{
  "arch": "unet",
  "model": "spectrogram enhancement model",
  "dataset": "babble in 24 made-up languages, each with its own sounds, syllables and stress or tones, from a formant synthesiser",
  "train_examples": 39062,
  "gain_aug_db": 6,
  "n_mels": 64,
  "hop_length": 160,
  "input": "log_mel",
  "win_length": 512,
  "task": "enhancement",
  "loss": "mse",
  "norm": "groupnorm",
  "activation": "elu",
  "weight_standardization": false,
  "pixel_unshuffle": 2,
  "widths": [96, 192, 384],
  "blocks_per_level": 3,
  "block": "basic",
  "attention": false,
  "upsampling": "nearest_conv",
  "init": "trunc_normal_002",
  "residual_init": "zero_last",
  "optimizer": "normuon",
  "muon_scale": "match_rms_adamw",
  "lr": 0.0054,
  "momentum": 0.85,
  "nesterov": true,
  "orthogonalizer": "newton_schulz_5",
  "adamw_lr_other_params": 0.0016,
  "ema_decay": 0.99,
  "steps": 19100,
  "batch_size": 48,
  "epochs": 23.5,
  "lr_schedule": "constant",
  "warmup_steps": 380,
  "weight_decay": 0.06,
  "adamw_weight_decay_other_params": 0.01
}
Rows from block 7, named by matrix and row number. Rows with one number belong to one channel. Each number is 500 + 50 x the weight over its row's rms, rounded and kept within 0 to 999. All counts start at 0. Numbers have three digits each. After the name is the row's rms in percent of the matrix's.
# convs0: first 3x3 conv (model.mid.1.convs.0.weight, 384x384x3x3), inputs 242-252, a 3x3 kernel for each
# convs1: second 3x3 conv (model.mid.1.convs.1.weight, 384x384x3x3, transposed), outputs 242-252, a 3x3 kernel for each
convs0.53 136:515501532497480518486522527503548509519476459518449559488531504575498504491540523566514495523567397408431465499518520494465508483538500472538487515463450450501501445541504475486467466472519510514515506537487505507488563516614519413519520488516495603392419560409523466507481527513503504504478494518
convs1.53 170:423419566477467477506502465428490436516572535432526509448496539466449512511489503457474443613551558509446494526395524519415484495457433570425523576541550494556534463630609510477533520487494442524518520467493492484484338478431504540527524481510518529498499505616484478557404534470498496504494459459
convs0.54 150:504458483490496499533508507491535562562482515515497505525457493510542465547508519597647585427525592503493501520550467507479504527461495611539439528492542488491514569485475524511482521530484513494512466478510539549491495546520507434491518525496448537537574545455565542512517516485496504543498524516
convs1.54 282:531736452458486542568525555543470512466460534460428533598627426492545508457484495393460461405538579485507485526643534518581505530527491418547487480505456549494497610475542418457550511542542548564503521437546484502420567440483415433453526567470513460510517546473523505491516450574566471549513519452
convs0.55 120:491498489492494515457462483461484452454522488517553541526471511473498502543553569541624605445441472500545465466461492507526511501475481465468467464451543430487584482493460474492462476509494509523566533542514503450477531631591501475492452429416495534550497529536503513574565523493525519534518498499
convs1.55 115:507524502397496514486477519449454526572568505517531494590525523559490542480523500484490458392487430512521535529465438495471480440498513488525493464456432431456505602528569430445460509515520425476495555554526459471459453493589502474434461456439482541475495556511514515462448442489464452460444507572
convs0.56 105:462481435531543516489498480567519520531439540489579672529480482542465461519507484468535518476531504460464517551454508480483491550515473466514444467605503593507529534532519483500569483519477504457452530506496508527461550629508513576501501575474604471508523495508474549593448458500517482517495499492
convs1.56 119:564564533429506468518585516508514560492509545506529548523446488470469488450510508414429382544515583543548587641535536498421434552535516471542495474547550495538544522429425479448489530549571485448444513500476504474542519461430510448476444396431536461507535451468522457494497430464466401394507488567
convs0.57 102:515515576525500479535522491611531483538545565505507431483524499508562561493505491466442375513510537515531551564511546562474522555559462507462474442571377506579466561544560536519481519524498483479509526509511522505582448519544453560511454496530495485526494501485460463455465542500477469484521513485
convs1.57 079:440425476471461449465489470520404456527489506446487516400429374413448454509455470555518496470509445440425420375448448489502448542509556504424451457470481542570553466388455503444469438496479370398396552487429513481520434449527469505539479478519586555458511530530482536538521477470467548541426472498
convs0.58 078:499427435418385413480480496477508577498465352580600534510482517485454535563504534537575543511420409505534544422468454408485489431456517561547503455429395517547497472446436481483473406447466532428516495434460446458468481533466527491492527553520467427473468402515444380495469480507531490459458466512
convs1.58 039:426427389507482518426381470518524473465455453501512467479509442518518476510447501488504515476593493521574468403478435484539523499520475450460505507521545445502485513496448531588463553605511461470452447485489543547472494497438517504568540508532555535501504583461534543468435512539457562509500566557
convs0.59 141:524546551518517483505517527468504552540578584412439524541571581527449461425471540606488494470551560481507456524546552495477517485499491517552540589576481478502500533562555521500498532515532525494471494503552514511529522488459458473486505503531493412449503529522524526541503506481518505514479497500
convs1.59 256:495454519472502516510510541519537520573528533464484460376465515505549569365450529483429348516454525538477447521489503433462425430480483443470471448434428506546571397425480479512555506438482502428478514574586539499469508556561405498538585543512451471495591614571576558491517502569533482523468495482
convs0.60 087:486466479496498524452484549502548566381515562502481572506503466497475444475537566524501513487516574464484478533473478453591540426514531512498480441502573471431473553486509519514529510468525495521544545500519471505537597449555462518512501575523489488532458400451448523414490510500509472475504454508
convs1.60 055:445444393437490500491543513526492391538533500463504548459443516515478467474501491489502470513492464556529502497412470470511483484502504492466461470449494476505515432451433404417402472488495477385458459443486464491526463467447560542439565522517477418438533472486520511467457471441468433421483509497
convs0.61 097:471502503521484507540512520490524538493577547494584587454472535518517528520568523456477426489447521540460485482416507547458506529447464453494358470455385546455449519495532530560506515515542541482465484493497483480502494528399451506448470498556574464576534456520426522553524486492497432436532488501
convs1.61 069:318386414365416428539571567461412467427505506455453423500509460472445445522551556520482492499528495486461457428505505530552478565571498485521503531520585518488554435392427399454408467498505500511514510471475578493549402424423488472450543521450468512428428518547486497486673530485552461469559528496
convs0.62 093:471472458470443430501514490438469504561471452512498528445465480511545527561551549589605554463452482482536455533540511426454477472440531520596528479471471445459499459472481436487516485518510506516490534505496504523536342351342521505517526510535554586506544465442603572504461488504515516516502494499
convs1.62 045:550559532566590599532583564561512536553516528530526534498497464541514527491487522563557548553532520542513513503478492536552592505528548534542558547562580517519517499515533550569520548593569485550525543569573508509509494461492478452464504477443592566533507496453433370365462467469557540555488456470
convs0.63 127:495451449500477507526498538512505434571589629378527521426488484464486537539518559598552573414444476364510549472521465528514520552532534521518525555552465426498597415485469450468477492503471455482482495466485542524483471588390457604446548485486440494545442511572536411477486467535514514501523511552
convs1.63 137:454483427528506548547505501500500521544487472534579578450553515554487516430441426488536538487523534526493457436514467457492494551476479451470465567527484522484397457440491499554598546569479484511499477532528522612541533422497325385493562529576461517454502510526574569520472514425512616576423448424
convs0.64 103:476487506552506471531462471443470504588545532613523626553467498469516523559545580390485484437464451555519479521482482541543556522514487551516563535445448518509516561526500495512524607492521446474517510549527492499521429609481585457432505606455425522458401457445474400405517496526494542564479505559
convs1.64 079:429441393409418465468495569437460390487449468510493503426355416393355410521498499469503523453449471539490504502399422511455462546550514483437480481483470475542491458470405395371396529470464441438399432441494466514538430501478512502462510463463559560492521468461583603517474545510423441460480488512
convs0.65 086:457472480466509473476520452574463499549524553533571567513536479536448391465457532480588560431555542460467445521496523442473508439498567403375403435397430521590582566492507532471512553468544526484512476518549484550493548532525528573558489654522403516465525493427463556533507445419428446485511506507
convs1.65 055:509490470519455594502548525453478433485485544444476497514557455552558483490500536516476516526513505449399520542519499530567552471523472540441523579496508460430530437492394557480391515534446511385376445474504498539487455434442473481448510527550398456399467509480403496471401453525528477573470535505
convs0.66 104:513523514483461500517460434552486497527479565441411453475493475532527548512498472558522455443531392479481508586504488534433449526476401448454441442461564520573499496500482469454521542509551541505538515526510523487492416361296456476500482471458525530578552527542431443357528495488536521480491498478
convs1.66 076:405482497507522418470463458467475531408398500519508490466451520561537509490520508529522484537448502530546472519457537507469505493592497523499434438464409522522443494396443519549532442482495565527455490443455465556535578665568449411536471456497603555529543511550423467517420358440498487532471512534
convs0.67 102:493496493457475491468502496450499582532584543594571586526529467503498561583537521484415404442460379549562566482529537482522493467512512596500458451509514542573430439504464508510534426488423488494492470494485449489483473460545439423431409584493431409437461541412527521497495517495465467503534528512
convs1.67 069:429422494468546525469461462525505489509486481459524476435438473431399403490448497547433415524450445462428469569498474611554508548555553440370432480516465443441473423481512524497506471398422481456409426444431544519517472420491469507467572537499483432493507500541560543504569507459477562566492496469
convs0.68 099:480501505527518550525477494508635498582551488600595495479501492479535504528560462468522474554421511627551609511530476503534526465525507550532560573488528460547444532496478509520478522507472490476521440483485519539506551597528506499498499514521415493542487469530465494564535509483491511511507541516
convs1.68 071:538506478441451438478524488448394384547474538498472568488510479467504495573589489486504547510550520446470465476523466436523489481508543583496400466458392475452465489452445463414454535537545493489495499501470449482527427482418480439428529511547488542427473557510444535517530548523480491486453529473
convs0.69 087:471440405503455475492455466472406504515551623589527608548476455497502474530537517592485486417548551496480577505436468493512486540525467415389374487452514507483532521504514471535511474444455492499538495493509520461483659476489453507528560513476447386516545393449447513500453512524454491490509480516
convs1.69 053:436415407409512512569581579441455541525552538570518513506432507516512513533583529547611547555520439523481380526401469535466516516523547379501455436522539459506592458380384430451439543494480512451439499530555466528628498574499479501495550505523464422386498448489515444507495465464530527563494495491
convs0.70 114:485462481520508496487502500478459493496550553509527468495471447500537532458492516546437430426483338498463491531595520467471440422452486398490563528503451497507516480463491515543534497498502569441528520532516480476534458531356543547397428582496527646447501447477530441549483506525511531475536507477
convs1.70 109:444531578457491461555523502492581477486520464514484476509628505494498453503482463518485563515512581524500532494482666569471582521461499543415613534472527429487474407592455456504483515468532480513497433469453473435429446512465438453483474505526496502431509486483485472429427612378395463448505461493
convs0.71 139:524469484510488497502487500533480534470483491490418467537463477524534507407455445423438467532520512474510420503475501520507506446515499497459530414433450545496429464563531506516531515531490491501479513476494462525463523567498371486431531541461501639514515579557548554529514534514525495511495518486
convs1.71 237:517522553516447525471492423517575517459421449529525506563686571478551526518500474490430474473470455454499561397364516479491541545514470550386505563499481516503481494554432448483553483419454485556488535455499414515479515534426508556478480492477476492562474555549484495506452507450490513499482518517
convs0.72 069:475430434456447407475448433480529539504579510514533559506578533529568547614536546555515527522509531477460415426448470502471539449468499415388466474390429421368484488422506470433463457440511552468509572441495529464441528481559527574492533481422504496489464477509506488465505487483483460466486445518
convs1.72 031:458476482502518541553588546538492463416448451482486422509455438476427418479486448551524490598548452475434420482503435479502458482536511494483464504513563442522533459482523504505445516569481469467503446479455539490470432431468517540509516513498484444423501522480498479504443500546484514543585501511
convs0.73 075:442466494455434468480476514536606640632609539503490529491570494524524555589529595441444510430477481508528477507486488486402496486505560444392352433399430481452594571481464506455511487482464487493492502482494461471494499637541518528546510607571464509500577518526467465468501506464475489475433494511
convs1.73 032:393421443409481520508536571527516502483471517508449474397416411455415462458436518553574548482501522448454514418527436519610511487569508346413415437451558524584587489477503437474440454515526503481500500512519534549596493484552501508470488555560553567496445505504520512547496495553517512555500493509
convs0.74 106:469486506481496473507513486485428545508554482493508505578488438481521556509467506410448478512488493484500559529494465499490452487459468372478521530569509505446459512516611508477528490505494477492528520497409500502537555501616604472421426361460505484460480625555469450493504511454479502519479482532
convs1.74 098:482466404523486531551600531478537502466444439483450453517595490369469419549532452566521573436401450530502503479508493439531469503583490569447508489425524476487482494448426389459527528497494527476522566539491366443460472426474452456389524494488494517492405495465601628490547556606508478431546476452
convs0.75 078:424456445473457406458442380535515483557504606538517548496523514486504492568547574522486558420443486494511439450447398447467477414461482465432496489402412467468507454433500517523573471441468470478488537473504470448494544493427508598555508488501412463506490453428514476504487466468497500531491437518
convs1.75 032:550466448456448478513498508520534508441423448498475492559500521543433447525537461490536536568569550428478459531553547546513548553590563548550527531472508581610628568475483503476448495538509440477471459514460544595537415448443458460474508481481488508498480541551449462461427470429471500533524536530
convs0.76 086:471470456430494462466486490505580518484574360514506590488550503422450482510527524561490550561446531463470507450435468471462470456477487552467470524470429506579487545507442548470519513478539470468529491474485479521442529497635523489489586577477373398433399435522489432563494503512486474468505441479
convs1.76 052:535486450502545584569473464513518517448517462450486455530540492536497436540477499457517405488493425495490480489486408526468570499494583522403500538503537389446509462543474516484501563470373450529466483514555513487466418376495524478535551570580352355380476466455537461473505609536445535480539539491
convs0.77 151:464485529521482519534497500458492523516539580464480505510469528481512469501542462555592451455434458481508588468500501532511552502475514460619605505540558543496490550496471452496493506487490516506483535474477512529504564523442461454459503530535581614380467465335481497458529504530495501462516543494
convs1.77 268:436457465471522429456473442453564483445493507495497453514550546503511523514495469524560566491433475497479419398295562491455563485514448552455436447505477503515456456536522485467575528513502504489577537467496470509476530515445502460520406466468497533475494473505449519562432447516536469535488552505
convs0.78 102:498491540508485501533509495494540501517457474549502550501501501529519549592518577550508604520478543554514554470517491519578483503544501533545579485430504623478517428475477521458485557475427521482530561500462484469483403540499525514537503505437492401546528410479459513488507523474503516530465469509
convs1.78 073:491497354497509488491424508587517426431476490464502525499422399464490494471466497515463492507536525361405470480514463529520515520540512453576485490498530481501522545470459600521466486474494395459510458474477535453477427461515609563523537481507580528485488539471450478485541522533452459435481510510
convs0.79 102:493484477528477471511496491501444469460479492462480495519441461456414448468404522599533434528500538391457522464499483459460448499507423498405578580505529559502468531493476542516505522474453521527455496480444461520428547546516509532552485469496446437459488464504517468498491507519485474467500511509
convs1.79 070:535471437526553440499503404404406452493445490489405428498489507479539525560618521535505508601512458563527421509479447550572531514514482504509414517520466494559546518465541521485492562529566543533469526492526520465548431411461481487538468514568485545525485457551559514543535557530535566541537443511
convs0.80 104:492481495499508485511461458569558535522528533447571489518498575490516488425455452449502570593596446528461445435480536484471485412429423488476406500454525431452400444472483503505475523497496446478513485523502455500494529442549525487572445552530549471444418489540455463446491456472504488501469503477
convs1.80 079:552508496464508514520520589476507466478402426429470550526489464490479468478511526524576512560507436556499454545605608479508575488444478523638564496517451505513543547506463494522501485525516521518508445508454414506533431514422515485424527502463516540575542586524393497507564487534571487482526470516
convs0.81 067:462457466448461463412436434477455617637664605481509494488549477488555557541584571474477473420490465424455424422464498456419471510504504384407348474424449409368492496437484482447482376462479467511494468447473510488456561556603519581564534598538467539514469538553440487481495514508435464501476536535
convs1.81 025:495501478391461498541569574493473461432429399468498561452373379463403449506501512559521524572547557490464475402488334513562454536589559399444469465513523498542549527497525421469460492537507556530454508509480567581605466506590387437456453497524553536482468516539519515510528494534558514572587573579
convs0.82 089:463429445453447430484480494433476498581563596468484507465486487513496539480517518556594568414503578474500436518505502443455486503489505497464459487455439494454509498546508529501513493522496482494512463470464507527546462424379438474479571541552619669614517472420541553494490446449490478484510500505
convs1.82 040:493499455527547592531572560542503550500457473513517500496467468567527513477488489540539522630602524541546533535536532557539563551572608570582610512512553562544557477521495453511490464504521425523531478524514527513534488494561492458468455457408431427401485488450417385396491456427520505535553520494
convs0.83 077:469462492474453434443453410553520503517515491534478571597531553498538520543539512524529537455481502539574530452510508457430519446470482445346468412428481452420469446461472502492518463449490427465479500433483494416497542500432509551489523538581493509487455455487492437346463478498496480561454455481
convs1.83 033:538527521520551556499548550508501468460456473479493480529469531551499497523523505496517501487534563487507521553502621516551573560614613601591539469478543525557539528536486562578526559558546466539551568595663536559616486549491500540564356357460500519510475513442505521552539523611548521600580533564
convs0.84 127:464474470548530498514526522555505636507445437470552543523538491552524526512526492451351429498435537514541532528525503494528484452477452433521481515562489393532535475482482490490533537514567523468483527499562496534471452448535544515537499536609639444535498439527463525463533501455554519509481506480
convs1.84 155:569475521441467437495496492493479465499465489467501513425494514498497515424476493529524473544531624562547545506511521479516477480463477485405398465442398414438497460470518407422458499517462565488467420478505554568473490509486430466484498540508538524439581543489495508504561504554521461469479547500
convs0.85 097:486476493464499515541500518480512485584686649605623641413466466563519506517558522452451454353398474482504428524540554506495464506511519494612458462575545517459572518437460488466485448492495470515538522499458513529526541489456449442518510541538381422505462495476505526453470529508459490483485536469
convs1.85 058:465457439459420412578511527475480475457454497474488447391412463427357405459469510588549585454492486490468443445478423534502502524516496473425471480435419510468472504514541505480455566520511453365427488416391576462527445474505419462478525459529559513450478466465558624595547440476527517474531467487
convs0.86 108:536517490498517529513528540533550433524499502507467664475446477526568587513584576464450498585460428559383480542510468570534519520554534501547551519552608576440494418485423465524542472543442552503544487512547494495511494551463519487440559580517425492448440448491467467512521534558501548532497490480
convs1.86 091:459472472470470501513572549523507471486499543481489469442425432363328372403398457511491492508517462521530535408430331524467431511539510566511445454405409464458489537473586456446517484498529543509591500483486527462481423475531471514490514557488491576563492559516556596540562538532449468456550502479
convs0.87 084:490487476559564533448550419632573536527527494451449374516570486523526504533566473406508562527493424491466420495489480443496410477482460429464502541514505473503497458478499496505553492477514430462393464522487517486477489535572543513421473527554499423510513595551519504448499495450477449442464543477
convs1.87 049:486465507441439455481466440406419402438455445525567564391468465420434456471363380559524632613548518570479503455493494479522484480495443440444453449401444483501561421484431447442365505507462485377450497392360585527542453500527478462492487437516547526520513519534573520482434457440419451410523466406
convs0.88 125:520519516502486528537540497477552422508567547495556514523449524558537504444468559473526522489429383506526467519525536525456534540480484494447543453497511528453475565497520513526500482507470482503498558492507509525518579328597513525562546441436421562433437474415437572510516511514474511467525507464
convs1.88 142:402341451499510492508550476432444510423505508379423392447396528470459530535532521465475533505437483486461479478416428527475444530514495483483464452524508458522513466503574587468486478523507453413544451435429439452489430480429506468477574533458516436429434456597504487556541428514461423517474482524
convs0.89 122:498490508472495487502497492351454481416439534463497529464520518544499525536500534477504583535519519508509503504475507511512482477459456440431455444487499452473468505506470550541510529513545480508505490505505510504499399432533525478482450517492462521505572573531478503495489519505492481476481471496
convs1.89 092:527551539576595572443476465543576551533558524556566530544537513483508531511510499463486478533517541543536546550547540507533577483471464601604677539548546522539535499542559549545525532524536440464463446493479503497472560522488498464463502510514547550562442416413418388410461462483501497513491519549
convs0.90 072:489444459404462455419445446560538520556495526504435421533518518442495533458536569481527519473501491484483421415440514445443504398447481418436426490434445434418524510457546492459479404426472452429471445416457510468516505522432527519535575491553532479463456478421503565513493462475444463462530505523
convs1.90 026:477519531506544579529574591507445445444454494460522542508461491576521538498452421547537466621618492484488516472585531546551579533541585536562592482495604524503605468560581479539484455541502522533527505513523595489485482468467485481506423463472518472449523542419467423433481487515532544567584493517
convs0.91 097:484435471466481513512509569539517555536498515622545502535499475549554499482466521441543569510412604529506484519448428550553571527517543465433441542479404479420480526489522477471511439537526506508500475506507484486542478459387424357427606509577469543461494507507470517431485462493455459472499481474
convs1.91 065:436448399440497536508516493577471463477486482484453435452459481420382407485452505581588523525484453467483454477418520521478575522512518507588512463469497531531507372486494489503502406491477419442543544560557491509520468426491534529519470421470500521461476506493459437442493496568369403462493482564
convs0.92 113:478444510562516561523471445406505542530536524467541461498482415502532499555456416441378518437430444488529561483484440521507485510512525555515530639579531471518488520503521502531559501489513537494459524497542552510497545522529580458417546473510600550580563491484504524495525507482500495453533546516
convs1.92 101:481503426409398389495490484521442473553464485550530529522549459540498509437472461453534524498534552514578589406545512489514450572473462494575541466447405506511488537397432424440414521567464512511396456446467563551555563510520404339418525490468573574578571567538567544565493508481515493516444473474
convs0.93 114:463457467506475471468491525616542668576518553517563559453522467466436465565500475475435490407430464615469446497472413468475433450478501452461474456564454465487404443458473493544538472475527566549537462488500500510497533534501488464400405453502537524534448575524435494427503488523496491490466498483
convs1.93 105:448496547447490458446488467500518527490500476525559486456507495460511534463484483565511488583551514526536544549634626526523523503479476600534559516458513476498560504522547419461486461476491522456557463496514520470506581561531559512494547513491497492462436379392469454476431452473471471496520518565
convs0.94 132:484487447497523485522529475581481446523437518488503479534492501491498493526551572508440610520512568472419411471518450442524435561503458489460474514590568561489493483516500500471553542491480505516506544560479478483495436596595503520531384527556413551608431462509491491515490520485528517491490521539
convs1.94 179:502530391535471493478479509547516478418513461497429444523557355492504445533495503551494535473514442489487495396656420469522439529537467500460516488483504519508456490389452536556538560516545535500563504485477472465406519343564450460532412425506491497605374452480476481480445553499429549452586540400
convs0.95 076:430428466492484496454429444596493492574576536481545546467505506513501521487549563525475423410534447528574544409404358484420411514428461473478522517484455472508541515461442482505508436401438435403400500482464502452477563477579546511522493507557363482494441432416425432473500478497466433448486503498
convs1.95 036:422529456396460435558552574438456454495530519550535529424489501479419461508519503515495539451509500533570473491521516621573527614587547460416419460465473571576540566481454401444466639600528527509476496519506555609553475517500363365468452458491559506461563570546598569474457470478491567564574592496
convs0.96 144:498518512505514525498510463515495495544519511521490495460475484466468465429477438505518524464500481526536538509548509507477477521506474505504466460470453498466449465459516472486494532504515457484488481464472498474466502479484533532453490449479552490429492480497527484517470479468480471447494521503
convs1.96 187:442532511514541520496528529453450416457435468473477522457458453505466460484465421536501487543516470508451439482449556501484533524513524478507567442460530464495524413459428505521505512511521498495419550528512453448498498486413554519485493469437594556541588536542497484508507503493516522512471493510
convs0.97 099:550586504498542494534518509440445444533516499463526563469587542468520524472500462390504467510387464515484513494577540543530468546554551355395459550441555538448559484516454432469496495482485498489468461492513538499538476551526594507555524528590550589594498516474566570572512540487482513463494508490
convs1.97 050:529483469513535503451486464444481451418436484528548565524509501541583553542563586579574524542538503527546497505551570488540568478504565618624674515475494477532528543534541516525523471464538499502514559503544521516537602542545512492500446471455475436452477442459465393431542485490594554551581564560
convs0.98 114:453459503453470522510503484547556554582525593526493505437519498499464559465507495448472594393438402501425524525532455443473477481510501491559461454480390466518521407541504485523511438503534510498498442468541484518467505463507493577426522577533441399525524521476609542529519529522510504528505492498
convs1.98 103:487469530511511465542612575471422444476473538473472486447436473458466457510520524472451492538540558493491428492471425534551483497524515449464495537462474445404508451440458445461460573595544429476453416490483494531519413363410466492459527543522479468418469568538489604590367394427506500486478511486
convs0.99 087:470495478487484482480475514483458533463449574542531557515564467448460400527536498543505554448532630401432481491484467497460472427474473505507577515514542546527538449454489504453536521536586482521562513503504530478459597642607488489446431580525541517478440455543566541485533520502476479477498493481
convs1.99 039:562516536567512538510501525410424403501448446535478495545636575503478502516470476476448507496443478530520519485415503543554555504470496486428513505537530466514527517580523554536555639602572563552550533503571518495511489501449424424481485503510437479504464485568531502561532574568584603640551542525
convs0.100 129:480536474529527459500504512517470531519566533545540500543499489554567513487487598551434376545521544481522564511521527479457476490515526523451467508490407517523528485530480535503519528470502515477505503479501564532521530534439436470462476503501488489513485504552445503524485487516481493504548497532
convs1.100 152:453474543495531489482524514468479469474460419530548466409489496478501498425439454504477489541511524473414474462414581516467569507449519459437543521502575516518527445480436537543470497534496480448399562519485493502522435503366538471477642552527510453505585570599515555560459465481555520476483521462
convs0.101 083:506519504464511468512507523448432422568463468595636480397441521532453436534491494407515488391453550489581537408513519473466449494480478524543570459477531394478501482522509453515494493498547465451475517519505517563524586465522534535508604510580536631558564646581532536472494496515493490447441470481
convs1.101 040:512498534450440489557548504406428459490518535511510489453461495441459450539490504573567504518570497545488458486455478521493525516530523440415391512564501493529530543491496530537512576575583524408488546489463470507510475398431481464503433462445521506463492503531534509520576549546468535591482512525
convs0.102 088:516469544513498460517477516536475423545495507519590556468487487522514435456495497567546479473443458503509513531478480443390505542499533459449470464494478472530530532473511508562582497436478495467512496493523505518525414469465483555483538448482598535486487479536565515513519479450464473461523517493
convs1.102 047:452451475495494444461578516473391423498465454451453404418460501424435476521449478530528500515449441487439402476444442414501522527545510547511496478559557530575542562576447526537519593558509377427411509543470469524460502459431507438523400451515404405406373514541482551455428452472499542582515609500
convs0.103 091:509497537516537535467481552545571618492447550474487438480503479450487521532515582518508619452461546430479528506483512486546572444434568637510548515510402456569515494509500546524489460524508543571572511584543500484502506544647541583411459550531462551639536546544459417496522529600456482528496502450
convs1.103 049:504500541490472493473513506433469440436470468554518590564503518535557507475483421413427500446487536609591509511578464551505462494479436576543464576559531513489458540537534525552491471560489570571534409459490428464465561459372445398425451450492469471485434458495483484536467558529517535535522486513
convs0.104 085:495495510476477538538488463506426467555477545522534486469500459492546477547474494375409524504450626455419470468475519527472528458472480551534454487458516439489521445475499479518524518544516478474540511500477531525482564506477530507565414459545483584595434448523612493483510540488485512473474433476
convs1.104 043:535519529496539491419447453463431449484476510476476522470470522539498470503527474545545503478505514551489482527523457569489444499476487557564491509487505468530556454466544508539500521549494485520494564576506473429453477495510426416501448407370410473478482513473480487515527543539495555517480547469
convs0.105 162:489496533515505517480486493470495501435420460453464459518498517489483499524526519445451426596552507550511489537524542503513517551548521618612574563543518547580540510483493536530524511515509489499477499521501502493490540534561586504508513491491514500501527490494506495497523505507494499514519509533
convs1.105 225:418426503483536528472492529550473412448458361456505526520561557430479463431447476435411418541483523454415505418412504501444475473443503469477490470478441552530511486480494613525502493458473506524541517482502467516487441463460584579534624555538598543568643605566535548530463455485472488462455543504
convs0.106 080:483513532467522484532506482547495608579607542598554544464473481507504506450472486478512441506411494455437462532520525417443399377426377460468463421521531527590524459505488477521500500484539521465540508466430520490503560490473556600550469556451600429560488503538481542492466479480477495445461495453
convs1.106 033:541508543543489574483474447517492459484484499498494524557563562514516512500492521529520484497472459495475482556516506583501504561504539452442432486439434479508540626580557536526556537588607560565544614603570480468501479475492506518531416447472478483507435529512504541563599565572554568594583535554
convs0.107 109:508514491508491536463488506518449464565525477456536531574487488545561487522525538406429479418471554510558419522542534526535562528448472541499476526571611426497578486516501444490530448489480524514572465478502512544539526510493427430613468479485549551569425483550409530570525539497460516520481525498
convs1.107 078:485504485555511509531581563461390424401436492464427504419412425462471468508471470584503623509465491594557490468476361480413415531485484434434436382468504446456450494513474575560413537563531492480473508542478451484459509535511450407443534503469537592597493468460494495514545539451520520422492550524
convs0.108 087:488520539514523540506526516557489603607546652637507559537571485526469499492474417454447437520512437408518507408414474506457560532436577474460518487574539441486530441501474473483464488488540534495543470455531481530535569601581533489554587443515566500533575551416471451466469508515478447487479514484
convs1.108 039:494548451448483512427427458505487493468494518464508554488544494460502478478543503482493557546546556590575520443550620516548543532573580470543562493484511483544495538458559565511542482474488492534536479495476487493453543504503376428431459463473534529508525533474454490595516494553527505533499515570
convs0.109 080:504543494528525513533524471451490445477550559557532497487505506417488475475491520624547491491478512480468481430497533447502450464506448450481426481506517473416461494490448495530486529486469512515562487534500513564556567520438507551542487587577493587542548593487546540492517515514490500449501469464
convs1.109 033:531505527534444460540418418435386471514472516552442467437486483505461531525475510535443515446425415472424433498427477574523589518444539494438461515539450513508513489506506590543508603579548517484523537454511437411539455470448422520513443486475479492551490495588543496536573540536606532567593506545
convs0.110 096:440462511499488503506468504430495488404487493449598479512462529471497518468462452600521489512540558388462388457531519462453493489513496492492485449461544402474500501486539452523527508532573461495469479427442519470444542704585493517551494601464446544483519471424522554411529502523488430470461478459
convs1.110 061:449447454523505488492587625447457488459543529540527481501470478541522517560550494518515477476498492534488484462448368514484469494480453507472467549537549544562535429454431537594533511575564422403431490548545414477497402401411341337414444459533428457458451490542463463507412445489507535539509510495
convs0.111 095:521487544542553510531556511534511480556444498558465543490518459451492489519541509435499460478481455526573621589479467480465466480496479592531537505490476523488508483438488520462487474476504562538575491506526538495516536617633511531556485557485453423465519470516511494486521524531493465505496480496
convs1.111 045:482514513522509513519477446460494422384432391548503528448546495456510524519480521430481463458494506513552593420422529501500500519467511476453558505499559483519536529583562570596571576535525575546526418421479465492475500475449435468485453495521491604554503541543538455542561523542518527571547528560
convs0.112 088:485466507475495504477566528508558543651480575610537565484552484430446451491514462435565517475484446487562493508502448465513528503450495553507545507494510475539588530481469497476511489552474512508517455482553480485544547595571486556558548473500478580473555526477499615566492527486512507509505524494
convs1.112 041:508532582533494535483452479419424381433486468499535561456514541509523477493504508503547544493522578556530500450456580537500517516463476511477587485545562501519538524580509578562539591544531459475503497456472488464430592525452545492559474458461463454533446509491472498547552518493514531505562511492
convs0.113 119:516485499495501479499533531527565580424483540455449495477470477446473457468495541497535426516533601490565510472434438448481473482542494485479507506474499540461421550510514548534544510472501476529490440484469466482532468418399425417560522496477435499495512491500534493528494492497477506490519500515
convs1.113 134:414418493423451424494559558413416425530512466464489455381455482443482502466487511469424521489439493459442476487449455485501475579562495487420434399414440423459478384463422469442427520569555502497494452495430474502502494556504533553484585584577490475453563543621514612621367459438417466456437505481
convs0.114 082:468477539550525553593568462468492426548527564591572496475532550471485521477543532533513459519369503459536474548512513415469423445495465531507546500518478562466474480464462456501502529478535541527539550514491489518534556543558546545539604577592502553565466444538398542475484514497488485503509536494
convs1.114 033:489473544587523470468511480409403425428438425519534518505526563525448531527524554546504462489508453553527472501458503555538499531542505574505484537533524498468506519598566494531503598612540570554519508547546473501526495492509472466475421465482508515504480481507531494533545580564578558615571509526
convs0.115 105:517519517507520452505467464476491464536544520516491453489456485572562469469483490454478454514459496466410494481514528472540551490456567506470489492467550499601533439455496433544534446496507496526531509519486577522511496637519519517539459535535473522527557516455583597422502495515474498490525524496
convs1.115 071:501541567523525503417455447492450472484464511539595600513545512505502447481466460543532526565498527600557518495462538466503510456484545555566608421445439424494517510590560544605575494475467481499467554483462474469462528569480525524534456459415558494507527442437418450494510473467499478574438491519
convs0.116 093:501513561463543499510504453480520555583577514505543568430485498509476465453494483516565507547522401503512505464501484464532552499550473488486423461508442434495564512529574479524490422499490524503515505491505506525526557549585456551566487420604507548634619528461518557501491499504506521480512532530
convs1.116 046:583592527506475493431429422416447429401480510489540533465572550553511501577514471519487490498470518565536476528503540565543534454471532553559567432512496391474482569593576573537470535486484523522489519492400421510447550518489498450493425421447418480495453474414451462494556472470499484472516534504